config = dict(
    arch='convnext',
    model='segmentation model',
    dataset='close-ups of made-up surfaces with and without defects',
    train_examples=203450,
    image_size=48,
    crop_scale_min=0.8,
    horizontal_flip=False,
    cutout=0.4,
    num_classes=9,
    output_stride=8,
    isotropic=False,
    norm='rmsnorm',
    hidden_act='squared_relu',
    mlp_ratio=4,
    inner_norm=False,
    drop_path=0.15,
    patch_size=[2, 2],
    depths=[2, 5, 5],
    widths=[80, 160, 320],
    kernel_size=7,
    init='xavier_uniform',
    residual_init='none',
    optimizer='adamw',
    learning_rate=0.00086,
    beta1=0.85,
    beta2=0.999,
    eps=1e-06,
    max_grad_norm=1.0,
    max_steps=25000,
    batch_size=256,
    epochs=31.5,
    lr_schedule='wsd',
    decay_fraction=0.3,
    final_lr_fraction=0.01,
    warmup_steps=5000,
    weight_decay=0.1,
)
Rows from block 2 of a small segmentation model, named by matrix and row number. Rows with one number belong to one neuron. Each number is 128 + 24 x the weight over its row's rms, rounded and kept within 0 to 255. All counts start at 0. Numbers have three digits each. After the name is the row's rms in percent of the matrix's.
Before each neuron's rows are labels from the 100 images, of 14848, where the neuron reaches its highest value: "responds to" is what is common among them; "colour at peak" is the nearest of a few named colours to the mean colour under the peak. Only what is clearly more common there than usual is listed. The data: close-ups of made-up surfaces with and without defects.
# fc1: MLP up (model.blocks.2.mlp.fc1.weight, 640x160), inputs 0-159
# fc2: MLP down (model.blocks.2.mlp.fc2.weight, 160x640, transposed), outputs 0-159

responds to: stone
colour at peak: pink; white
fc1.60 105:170167140141150131131200139158163117128098107169148146115145173117130106146102118126134095133172154103128076141123143119098132122127100097125134088131156146136084129174130140117156110118095151133098132111107149115136138109104133107108140118147118108134169141111102074129115117153144160105144133136096137125115151141081131134176166150152150134124124104135120083101115112067151088150141116147156166168136058128122111158149111124141111117141096162107110136161125095112136117113132146
fc2.60 111:113087129161127099128129152106143145128129147106109109091098136103117129148140137139154127109155115136110117126150116116048089145126132102110167163121146154136124124086108154126098111114142123138032132106163142122133146085176118138129141134144146116151166143115100113154132121124115142154127115109104118092118130149113124125121143103119125114156134113147129100109146079092133097095132166133103112183143160061145133110165167140120111114161115092140133151133143139169096133107158176

responds to: stone
colour at peak: grey
fc1.36 100:123175091111144096127154130114150141141106150124129152141147136134152090134119114098113143195119133063113142103112151105172146145156109095143120088156142160125165112137151155173107134121133137145124107137137131125178159136177154095132119125139111117161139098159117130148141144149129146108149116161145134120127163119129145156092112159118072138135164099138053106135106135148141107097130156096120137135141134102094136138114120136175132184149131150143134149130192121108105122121107096
fc2.36 107:149126119184161132149128164105137119137097095149154150113182181099123114110119120103157153101135148124121101145124110134118130170094121150132153090173140108090129106146164169141109138112109130125060095122131065123154107136101151154125084087105190104111105104106127099120125159112107158135129130151104135113114135174115117128155120138158121092171137115100109132117085137129138126091113136148112113136121137134098134087121175117120117100153152108152128133154105146111145133099154127

responds to: scratch; leather; wood
colour at peak: grey
fc1.579 095:163114172111137102145142081149148151071102181170128131123149135123095159145112120167141172119168123123146119149116112093134145129120157158149099074144108123145137105112138131125127168136088094120079103168107112151135110116127176150159134122108101107141107130132115076148140130137152092150146161108137114085125128166142122127129145097143106175144117120100167128070129143161117124125129134102113174109129127103127114119137104090127112118118107087132144120098117171119099118141160096
fc2.579 096:133098125113111128109087153105109089129083119186135116114148128114136110146120127136142170121114109142100128104110107143091153165157108108129128109142176104146134089135121126101140138157109134096135131114086088081115140114097108124140134094125100158125144149146079158138106117108127163143128123123161088131092105087154121126128143168113104142126102143109081120094086158155086129097169104094132133143109110127094106138092103117171163116139124149132114148131156137180137167113151073

responds to: wire mesh; stain
colour at peak: grey
fc1.565 105:184124144119111157116116143084130100134108138101151114131144106104100168120095135144148122151174144109102143096125115126147189125081149102116112128150162136149091137104168099177115141122152120114128156128120148173129139133103129106129114107130099122161143118159098111089158157135085119120123217154144123131169116116151144127110165094114077107122138108162088126146164120089132129134131120159081143127132175121117137126089150127129157130141130121114148172142101129115147161144129129
fc2.565 105:121167125128107109097084139161120128133105100127144140119130115123112113141148121108151114152162101105181121099094125123137140131129108135096111129147110099114134151132101105169165175146148152131155169115175140126157181116124127149129115131148130135073131115148144133114133101155112109102130067076141136130110101107131115123116093083144126140123095101123152148145128117198133134131114126157124146126146090165066111073135140158135156120120067087104156129109092138141106135096120147

responds to: stone; wire mesh
colour at peak: pink
fc1.415 102:126117109146118157152131154144122150133124114119147088108131158104116118116137121140138123104111179129099192116141112119181189142163170138116101113161173143146103118112128129130108094120133177156104131106124144140156151154117118116172119109151119126125136112170092124143134157148119105135109168130107139102138056135120133128144125156124115148148144132137104131108189192172112149168118149112167146165108126111101131148121100117174122155155094164097164154128109128159115133119150136
fc2.415 105:099156105135131127136148152171132153158122124100165101167158136138149151122119113087124109187156152086153135095124148116141074133127109099092134149147113113128148108087143132124115098140146138106141133127147145173156109097100122150177092102135122112140107109105146097127182094132127198094106125135142132122118146153147118139129128119111163111118129107131079123142125119063131164136126151153140113114154129087089109097079132145155129142109125102108131146089121120132078092120160119

responds to: stone; specks; brushed metal
colour at peak: pink; white
fc1.624 075:116108119131090155159123132127123165167118120121155124096136159113146091141127119104146114115106165160097130142124156113175135117123117115177133167147096110157122138148130150106143121118067115156109177086150122135119167122121110129151092095146143110164117162163121151123102129099117099117127131123100134117127076128124107119130116169172154179154103133109159132134101126113104116115100122133127110128145099111094114242144090105131130088138145154113125111131125142138143131162135145
fc2.624 081:145103115142128127096149095131115110094138133119124169125129132105134147165156139097136085147106110113112134153119165181144115142104110164117103121105104092147146140115112100133125174176125125079149121178162154106143120145121105137086161154099124143084131117157136147107165146109145137096101090144143184121139183097147157075104147120149114139115156140144138146148129130103145132144095128153137137157125108145078083083126127176160147150093128135114120107115113133143157121164137158

responds to: stone; hole
colour at peak: grey
fc1.188 101:172131137138112114158073105129160126148115112103106129121121145128105153140127142076142141156114136120137125155160134158148135142114109138163137101145151152125121095144166144122113108133118120182101105115138118116128132124215161124128103137126138165178151128121114163090138108097160144099126125137076120128131093092146122129147131178146136117136107109147103194121160120177138125159067134148116102107105138155152103178150148117164128159138166120123087108151122113115122121120104105
fc2.188 093:116183148126079090064086120138109116124124143142128137130115116131116125115137141089128119098132146138157122140143113089147179135141105103117143129122125089124134153115125107118141141189109094143135157168078134157080131153134091153124157145130118137108086149144148131148141118191076103141125100168132134119152118118136149178134104118127107162136151139121120096163161119159106129128125086093119140113155131140125124131139125162128158110131136129140133127125057124158119161088070130

responds to: wire mesh
colour at peak: grey
fc1.243 100:126123132123135152130110112141091150081123136072113123110137113136155111115136127162151115147162163155094116113210140119137057111135136164125120154125115115125134089122084125141108097118141091102143103095121127104141124125173109130126105117148146114104140140180122147151119112132134129111146139103107106119159137136100137110129111155137134135127147113115149168107162064119129090084101146105148147119063162144132119114104100110093141153147147080128106164130147119134133178144174146
fc2.243 103:111106146108159126087147126148134158138121154081129121150083136163130169126118159140130083131138135131175138124186104144156115106135139148145148110128149151170080097108104137114149134169155130149120139175144203162141115164157154114120102131115110124138180117146153160126134112103099123191089168130158172134163095144085162147113117092116107113111127117125147157148148108128134123100126145115145118124154117094155122140143126127133134157104120164079132133118130117113103106127109138

responds to: wire mesh
colour at peak: grey
fc1.5 095:130144130112155135125112100150139126084132161118095155115131118140144131122147162125117152168103125153105129146132121108136109141143102142145121114128165141111145123115113119166121116121127118121100151068061116106135133122174109140092122168083153170101094110142179121128120108129190141129108089147117128144095141097159105112096118138132097140132127124131083197137146103164118120123116142129188095150140170150101142130119086112129124137140133087132113140130153074152109120066144107
fc2.5 099:156125125092136164136150135160102135172137084116165130149102099156094130153132109100128101146134145100160123109093129134120138123122147137108115102156113132141136153151102122106157145197109127157148118191081145090111135128123100105106126107148117142136123115170095148135134150136136165112148097132142173142138118130124174136137204125099158139127137172114122125129139105156120119108178103137133135110150079132115101136091111155126166155080153146139128088121119076124169128116105125

responds to: crack; stone; brushed metal
colour at peak: grey
fc1.436 098:119057115149102173134134102113130117111116156130164126109121122153114123145055140151126135140098151153108111176159121159166096120063124123143105136163143106121117140111150107115127105138139083140123115086132140125112149149148132119144122130131122139132092142161103146101111126114110119165151185152124135094112077079118154133158136142128138119098102146157133151103107165168117155122099134122122175174131143124146159131126125102164137140123127144086182122116156102149145178117124126
fc2.436 092:148157118178113067119119120082176114141169112101127148133055140156119105108172146167120143137124120102143133154093146074094118141118104127133088140132116127159140137115140129133120114109102103132125144129102147117128147134151104138123162148110125159143073090106118086094111130116145159138117143155138166166151125122131124121117111119174119121146122118107147103135147147135121135106137138097083109148178090154148119164104138151090101092115113128139097136128107084077135087104137153

responds to: wood; brushed metal
colour at peak: brown
fc1.399 100:122152129112105161158098104175139124120107135132141145120179151075161104148118123154185169142125139126124115141150163139122190172163155109165099110110158052105152099137116148139130146111122097142134099149117122112116134100147127135118140167109136106117128130120158145119105130140127144098130120141079149128146116116111094121115077153148133161155139074119081127106129105174144163109122130142135157102143107119127114187104110105142134140163115128098122149154153156146154147095127112
fc2.399 089:154158129150129147106092115138113155120114137128132147112153134118072117126106124182154143089086117105149131135123104109141153103152149120133137110096112020098139095115120179124138147151139133111150087141146136121079125099111113181126137145113141144108124113117130141140200164083136123102119084130167134144158117133154130106117090138152119168139117113144144128129105130180153171121123140105138164126119138132117142097134122146126143093158149146132158085160139115116153116109128116

responds to: tiles
colour at peak: white
fc1.0 073:146125124108092086149138097131086148136129139136143097114112097093091119175096130157171148152129131118097109137168136138133129115076119120178109102110101116108102150183123140156114186098135151165132130117091112178079159121119106117127126132129130134113118146150154092137099133129119159178117139144137090132133110085157120134164160141124146130149123143128140147117097147157157068119117149161147094113164131097135106159107125112138104108104136089100109158134119155124139177139146147
fc2.0 071:124168108138146133088152121118148099145105128178106114129120137133124155152130135106204130137150178109177160119115144133097143133136137077071155120095115145119118112122123141137154122159130148146122114132136157126144135189117146125134103125115104118126116152150156101107138142142123107092133116186125137117155104103086158078111134136164129125164139127118175175165142155093158107110136131186132121154157126140122101087107113151141094110095133092109154094153145143097142127145137143

responds to: bright spot; wood; tiles
colour at peak: white
fc1.369 118:162098121113138128126137129145143128147166116138130144126137124099125152132124119132139119131144098120137135115143139115099150099144140087162114161152101119123118148109157100114154160144076062154130133184107100129149192137124115116101084128124130139138152169132115113116105162122133135095131124128128119140110168110125146142140124125149134131108106153154143159064187156112155148123124097114120151142142135137147121168129139083166114148116127139111149176154072145071156113117198177
fc2.369 116:127106143149102129154078114138092082125127098169177136101151123140113143151114099179135149120150095131134172130133084122071134181117153121103122140143139130147150109123102089136130165120135124113126139120112109112151131157138144109105102099164161125094109148130097157141112166134099159110170142125113078123103154114119124134154147147112148124140104147117077122112114117120104135134165120166143136120146119120078111150140154139178129110104126078131138076165128132121169129082176134

responds to: scratch; leather; wood
colour at peak: grey
fc1.603 127:170155176093130122134163112073166145120100225146158129152127108114101172151040127134133136138160115141131165116125140148119153154122153122125123081135111109121135082162126149137097148160103093102120129156127065130128148156127107120136122099103123157108136140144132098147131137131135102143119140125107119126081118150122124124158148117117058154117105130120113131078165123131092128134125123120135142101104134122130120120107123113132126168109147127115147133115135160120127114140138078
fc2.603 129:106136108114139102135114103064146109168140177151126124137112115137167118104191145134133173112159115120101099101105152093142148155144110105118121112128179120136157120162194142078094089108135091109115130121073093130112121162126107100129172158115112119144118174129114110160111152111136102156152120168096114132111137109129148143143080124141082105130127096119152124091108137139114118155157108100150123134145120178130124167115111091124138103126130152159130147138118117116143120128133156

responds to: tiles; wire mesh
colour at peak: pink; white
fc1.1 063:076190146112135143089128143190120154153109121090113130125097133146146140112091111132102131122134164103086123138146138139161137147187106093106150120122116138095123126100138159111133100121146125114138113152140097127137170131151160128098080083140132182127129127147114164120120139128104107108137136049111151113122107093090107140135143133160151150152133133118069124154113139158130125105148131137131097120122131126102135164089102135127170148133141103129153172158147122109168099106107150
fc2.1 060:133122115130156103153190102155112135166101116120115151173123164117148094075121128105082075158139107139113117138102122135168141105119150153110079135139132143113132129171136178127129085129155122128118082148088119157115119145144098153123100120103143124110117110106122090129156120098128165134142111101150129139124154115124147110095132100166093105120145107157166168131103136128103073137065156123104078114123131106097101129156140134105116090125167087146115142126141129126139132159120135

responds to: wire mesh
colour at peak: pink
fc1.541 098:136145125086119137118149144156125135149139123103131102107083102089156136078095118072077059122131157166090105131120140132193145111145106114152100137160150157118139109157141148166146118098133134166130143117093152119121148129115092111132141102157109085134087135171111114151128137148105097128086163139111110122156165122112164163112145150143171111099142139131109083114108134139114157096119140140120116153149063107115139122131109133136089128152108146146146145116134113117135145161124135
fc2.541 106:102144149123121154167135161108178105124155133128100127176127160112131134147131129111157135111149122129127174138103161110160112100144129111079138132112156149154101128136122117065129117137143123150172160080096125129111165123136140123153165129110096116147143144151152147127139083155151075124144122108166167108158119151142138101134097107120114134122133104112161128132134136110096130166111132163184157129134141113136146198116119092108121101126090115114097138117116118117108130199110179

responds to: crack; stone
colour at peak: grey
fc1.493 119:132152172084146130132155121124137133100080139112072106150155106143116114138107134119154143122124116109118120114165125118137122134168140120125115107159112128133131083141127143126121131163130175143117175123162099141144162129167113110114072117127118075125141105123144134143114132133193130155100112151131102111071113118134136161110118136139096119116146158168094124119177126117134163113150147103129099102109064119157105110109164140112119175102108128138110137103132120136048087112111099
fc2.493 122:160111102171106138157115118123074117125108175103152136111169158123112138110123148148116150117155120102139113161069152136118149190130153117125104129119124120121128180160173131121114137107110131124067154127119124119123112121159102160138161112099149130203099123129091147167131154104113123177164137128148158167088149101147151133108131150137134143135124156129146128120120157131111081110118173153131115122154108138115152142116143095087177115155142124153123137130153112094138162141100133

responds to: scratch; wood; leather
colour at peak: grey
fc1.513 107:158087138131130116126138140114143136086131145187170112118136114111096136140135159200138147103175132093114120113091141092128162163109150141143114115116109149107174148110095107158136125126111114130113095117091119149145147156120144144108122129096108100142112124135143101145123115149176143135103130118151137135107125147088130149106132140153117150134134098134080148098134119156089128104137114118118178126134125094060115116151135142127119135149082098113143136074127141178055110118131087
fc2.513 109:155133110179108138125108118085114122130097121172121171113159131107098131109107119136110155102113115127110123122089096118109158180142066129107101119124147131136127140141102137102136142120085138151124127122119118141113157120117142117108160123147112084139122138104074120157157143108099140128155065098168068158102117120120128100104153163175088131151108123137112130141064118127119087099167098097113151099098121136152139137115121117127154129116135162165160146137131126112143135080137086

responds to: crack; leather
colour at peak: brown
fc1.20 076:133082133132126143130126161102133179129085107121148102119137104118119114144148104132127147114050139120067141134147140124137116196100166112125095120122090120134138121128105107153146160087145124153133166154132119178154138138150100137121111086086136127124152125134136125081110135124151132163087105137113106123147129124156130156120124121125136157128126144138074142134183153148101142078125107113100090148151110137135129147100159108143127167114144103095099143144171135181100118103150099
fc2.20 070:131110128140096132124079108163134118109116124142179106112119185126087118118155113129147130172131134103142121109104132112110144135110168104151124104143107127134143082152086087090102097136150112103123119118113096113123088149113101124144135108146162160125115109094132165111161154120106136147155090122132092119140118164114133099139117080145095110169124124124156069158092120145141135128155067117141124107093112135186146116161152127110147129170115143140160104140099124115133154070124106

responds to: crack; hole; stone
colour at peak: grey
fc1.278 120:098163145139097129104140117078146101137086163122161170145131104083090114137100138148168130131169126093115153104156155090126156128084131104145126123158120146137165072119107126116126140159098091149145081136117099148089137133123133138136108125135117172121119125131119123102141116120079135152107162054109147096124117138087121157159123147142122116106121071121127121112111151123155139137111152107127148151099133153100141133168139134137104181117111125105167147112142153159179114125126131
fc2.278 114:129131116115145153101134136065143105143112125123109155129156103188114124093114126160136178119120117089172157100131117096081156122133126128073115100120116155101143141149112136078128096133099125155161104147129096152132150129124087128110139152113114111124097131141131122149096121171139144163155101118146156140113135110128142114134098129128131117152124065112149118141158099169102119121107165119105159101161103133159111151133135120064130129101126087163163128180110122083139102140096140

responds to: wire mesh; tiles
colour at peak: pink; white
fc1.101 100:132129094122103153128126155116134197158119119118112127115134102146114111152134118128137114137144178158017097138180147131107144137115141150147136143110082152120104119121124109179139144101152106134118111116117144129134155137101116114089110106150142102109112138208119133131123150139099147154116143127151067132099114122143130135138132107123166123109120136151116143098149112122085097087137118127112124116077166115128128092102109067075120095123120117110126145146125119134143139138140123
fc2.101 114:116127129107130131087147090126129138108123156160110124155117095163144153149129152127127109147140144112164083111173123150111142153169137109122139125083126127127087116120078131097148128241141125145145138144144154118151100153092157124097132144116115114162144117183138150135146153123136097152129102122112198134153112099111161143128096124116091110100152113099106132161117125137098144088103094149121156118112097125107089132135093158114107134114111138096140123128132107141100102110146144

responds to: wire mesh
colour at peak: grey
fc1.134 092:106119121084114131136115082063107126079123099075128131187124136141130134134161132108166127158090107133103145134139134120123119150108160135098135160151116121123176129164137127155112138157127101091139107110150073143140146116155126142160121152122123097062138148142154121102148126146146105160125123147154071146142104158169139168139102155104097134154119145097146141164174109108097118092135126144105125091118149085141147110125172124118155142101110130138135151128124125139083130136142152
fc2.134 102:134096148151174141154132161130159082161119169101114116111139115115148128160170128101142147119144122108120164187124089126107096114125131125086144154141137157142128144122130103081143055138134113135096100106110134127128192142152123124127153097125127140166141147159124098142118080121143108154142154157118098101135144124109147101144146138095118137126097122148139121094141082090087142138092180102154113096109131143155141152137127098079087136150102148131137116116167120155112150134140143

responds to: crack; carpet; brushed metal
colour at peak: grey
fc1.145 097:113122130116121109132122104140129118122162173102125146133148123191141108112111138109122143143087169166128155138130150137121100110168120130093043163145128121115102126121102141133148136126131145108150145102152113127132131131132160134130096139158115120099124122138128160138125105164223131112148108089131075106127132103155106103055155119139126137138106104105157166144152117164144153074096132108100136127127135110127141149158103118117112110141141100116094149162126150079108123154124151
fc2.145 093:056130112081141149100155101123116130141129121150141111120120118103130134162132165101124154108168135081136124127120140109119106161128138128089150106154131149154118122084161138100149180119132148107143144102141126093131115142103159133133115107069108102169152107152165144123103134143124138132138153093155129140078115097135115139143128104126120112124161127126112122106165119186144110089070144107119121109107159101089079147133083121123138142147073117119108147080126149139145151173143124

responds to: wood; stain
colour at peak: brown
fc1.98 098:139122139129135144125112155155116160090141183171121156108185138116122108138139112138086171148096108131121106167115148074144172175197153179150116123135162147117124102132123094143127153115111113113149151179128121135138138130119142132142122165110130136163111099123107097133036138115140114132132119152117141153158115139182143133108108122130101168096090148124096138159132121149120126113121123095099149128153111116146145168135148122156092124103127154130128140149118113110115119113160101
fc2.98 101:109107125125109118132112100131101115121147107159177119102183105128129094119165094136139105139108081090126150143092156177130110143140144109145103150131089152103135134133159094162122127151159147134118132091176112112129114098122133156132112075147146113106108084141123180135125111152138127068140119111136137133147140129146116124155101093160102127118117132095117124149107166103100139126112105084102138154071088131122140120167148105135072090156163110108138089156128120096111126111156117

responds to: scratch; wood
colour at peak: grey
fc1.79 095:137166114133141132133133163106142145142124177168087171139188128117149195146122104136167136143183106102142151102145131141089157168176152080155098124111114098102127080099166131144134136130098125150128130169133116154146132133131121139084135147123164142101149114113131117134094138114114117131100134131118121131116168112136122131132105120147124178132134098140055120064125124139117116114141117096134171091130143151144132147098143111120151146123155128117133148129123128124146102125195138
fc2.79 097:132147126152146097131120096121125114132105106188183147104141130125121074126173084155150164116140090102108129114095091144095141160152147119135117126139128129110130127132167131109089109104128109128148133092109083133125130104128104134105113124128163119104086098089108126169137136101136122138173132137119110155114153116156112114156127123170078138134104086116131096078112136106105122131121134140113156169125133101154099130144159114136107047126157116129097125173103126121167098085130133

responds to: stone
colour at peak: pink
fc1.460 106:128138110131111128151136129142126127114185120115126105128126134162159132111153088112089113158144121161133164126118116125201140161121142127128120166162162103131138126157145146122107133124081112178106155124133181105124168149101134131149092098135134115141134154129122134122127109124132100110088114118064132132154112132076157108094108157150123135145139145123092139140102117144126149128153117123119151128170115128104144227115136135164133127167121137151091128131057100118111137109135097
fc2.460 108:082124157112135152106136110167126108121086140088117135146110170121123156154156139101130106135146138107123160111119152127158111115080157142150112161134101148113131112096125120125145173153155136104152102132165150095168126103095153139157112100145105104110162109148154130101132125119170096105099129105150170116142140118110139106146110124133172149144084115140097125141139138179128176119099138125165142134124120121098071101139141165154159126108077177119119097079092145104115092139115129

responds to: crack; hole; stone
colour at peak: grey
fc1.59 106:128055152099136123132169132156171119121181117144128187128147136107098114128112157102097102175112095102139097101152139116132129125152135147181108134151120146109142119112086098167182162112129152106100093098100148139140141109154161129141100139124136121108142126124135088118135128118132125130142129151128109135163150137125169150136136157135082130130110132159132144182141125146122101128144108156136131170093097137151110123116176135161061145120132097136119153120081127126079109127102125
fc2.59 107:161111137154101151145086122122121142141120117112127151075146125116091130089109131183111153113086100134135127136111121130095115162167123078120138125127137127173154133096174078124117153132094146173136129126169119129108138110156102152137144159124106164154119100104075137125109125108112157115123112185119169138134138136187089124150127112119138123156116164098110149169152146113110130122119129174082166155118077155128152128134157141131110107136137138159139121132139111102157179114107128

responds to: scratch; wood; stain
colour at peak: grey
fc1.76 096:147146138091163159109159140139164147079143132176091149106153107143151124136122142135185096114131127123088127153139140140140145146140104106118120116127103086098138119105147089137118161112079067116114151154125112144164161152111126129116087122095135124158121153158118112141092138142151118089140115085111159131078147143126123126155135112159153155104101128136111136067177124123152133138113100116096118121146147122132108143117112085174102146122163119116117131152118111120156092125191095
fc2.76 093:130077107118120062139139155121108125147125132181133111111138115128144104108135148097124143133166147185125130102143109132156111138120126091129125126132122135130148114122134135112126145153139116134101110116107113071122140115141136097093117124168136119090095166123092154138119100142081122153128133152128046111116116117180120106173135151111105133123127136103105107110066167117112120124146116124120150146140113116107133062118097138172130122136160082150110125153129166144174150112183106

responds to: wire mesh; stain
colour at peak: grey
fc1.569 104:112159152120115123127107126172117121166118149132112132111127158081158117115085136150108136098164165100088152116109139148141154116121112076120090095196144091118158096124165121174117108098117112121150119152149134161131131115128144105173103139109133081143139156163145156114109116088106122152116113147119143123092137121101133149120097157103125108123116148173116125121114085085117141118105146125103136138149098108109130119145125136175109156134133195104139110160168113157152106153140084
fc2.569 095:093118134113156138093114133102149103129155141110111144117118124100148149124120137148128141144163140126108113147133182112143113138097139182103115125132118215121070130119142143139158138114125118131123118067126136124118123157108163131135111093066112099128164117131176149110101109155097086136128145150117087147113142150109143114091101115118136159107134127102147169116117127177159118166123152137135073128140137136169105162134156096124136109137120145108119142139100132126141148180132196

responds to: bright spot; leather
colour at peak: pink
fc1.86 069:159126190119127106144149115114091154121107135137149157134087154112100114158093157127164114120112112121056099138148106126142144157102133147168121097140101131101118166145113124135150176144122117119147118135096119178061178084134121116106112125075119136111104143153145101106107148124134142172143114111130087117107093132105131157154119126173162146149119117162093144114121135129092110134100112113117138156104145115146111173101103062137126109112128128102135127116148153143133140110153112
fc2.86 068:111159110115151146126158127086148095134106133101145153116147102124162164106127124114114128070139145147119157142149097149195108091114100129122090126135138155122184158127108108126129155137096126135115156126147128101120113177145172111119122089100111087143131110138168080114112123125150102131130144115111164152098125135150129094111099139158114127096159125145148145140134125160164130166102123161141066166153155140101126107133110145136149165144112077084095180106133129130106123143118146

responds to: tiles
colour at peak: pink
fc1.40 090:124119136133134118123109093090102115098127136128111194132107088156087131086108135149155108150113145120135133133161139099141117126103084130107083147136087123113133137095110139131135109140139079093163147119110100125146135145104156148143142139156102155113146123129121161088173122126190087119112132111139102122148099146164123137125118151137080157127123092125146163137114135110105140106126150130134147075126152133122110161151156120119172144096132153114105176157127207117141174145130161
fc2.40 093:085124106127128086109118186133175130086107132116148121134161112108130132121126119097139149104142139121119131164144135103133130106098139120066162130160168118146137143092128134121081144096110147119099135118105115134123127120167184131168134104099108137150156142129153110122136107153149106127124116151108058115147143153139122138113078101144130113108087145126115106116130120143123169169109146098142160118099103118107155113137181089106092141131104078125117106098100183148107146127145172

responds to: scratch; wood; leather
colour at peak: brown
fc1.478 112:125224143099148122128158107152132141125088130099135111130072158141123136116074106155087104157161127102116166112124119126140117127189136087125139106110111115127139110138176117120144111150092167115124128152114122194128157126119141118121122148125164132104197124136136131133119119142102095122129086119106119116102146126144132146141151122160119117130126119130114113122074149120143065128142126118138116129144126090129129123101128120120147168119141196119087142161145130107138082132099112
fc2.478 106:138081114136113144141175122142119112177115120139146150167075135114158093106180138122105119140158091111092138175129123108113130146161156146110125125122108144108131132107144140141120158076159138165112109129117097136172181117140139115130114130140173117138133132082110135139168159121126132172125142131072138163144135142105113147137134105119113084146129073141123168098124126181145121097115128133104146145175130139136114146133173165134142078128143117143098121130147129110164084116121164

responds to: scratch; wood
colour at peak: grey
fc1.538 114:127169117105154150115163124103138138106157146155136137124140124137144195154087118130136157127185111124130152114120130182111125121193159102142138131155098091113126111127202116137125129136082095147090119166120099149154138079152163151120110172126101135124156131132126107116111132121102119137099132158111131134084118144157089147174134154133132158123127135150162120072131151150106134139106137131105144113134095109139111130127115106149131189135124150104135139120087150153107115105168151
fc2.538 113:136140117144121093160120116104117094166159145167145123138125089117141104113152102175096167099148100140107123133111136124072089190136110106108118147168136149130156127122144106110126118109105118123118161101129133116150160144156148139144165110144151109106113106139074129131080159131134158137157114124109109131100123116129123148152151167117137098108101126167064109115117126106098116131152132150152153138160122116108121193120113098162160095121162110105067136143138106154147119083144126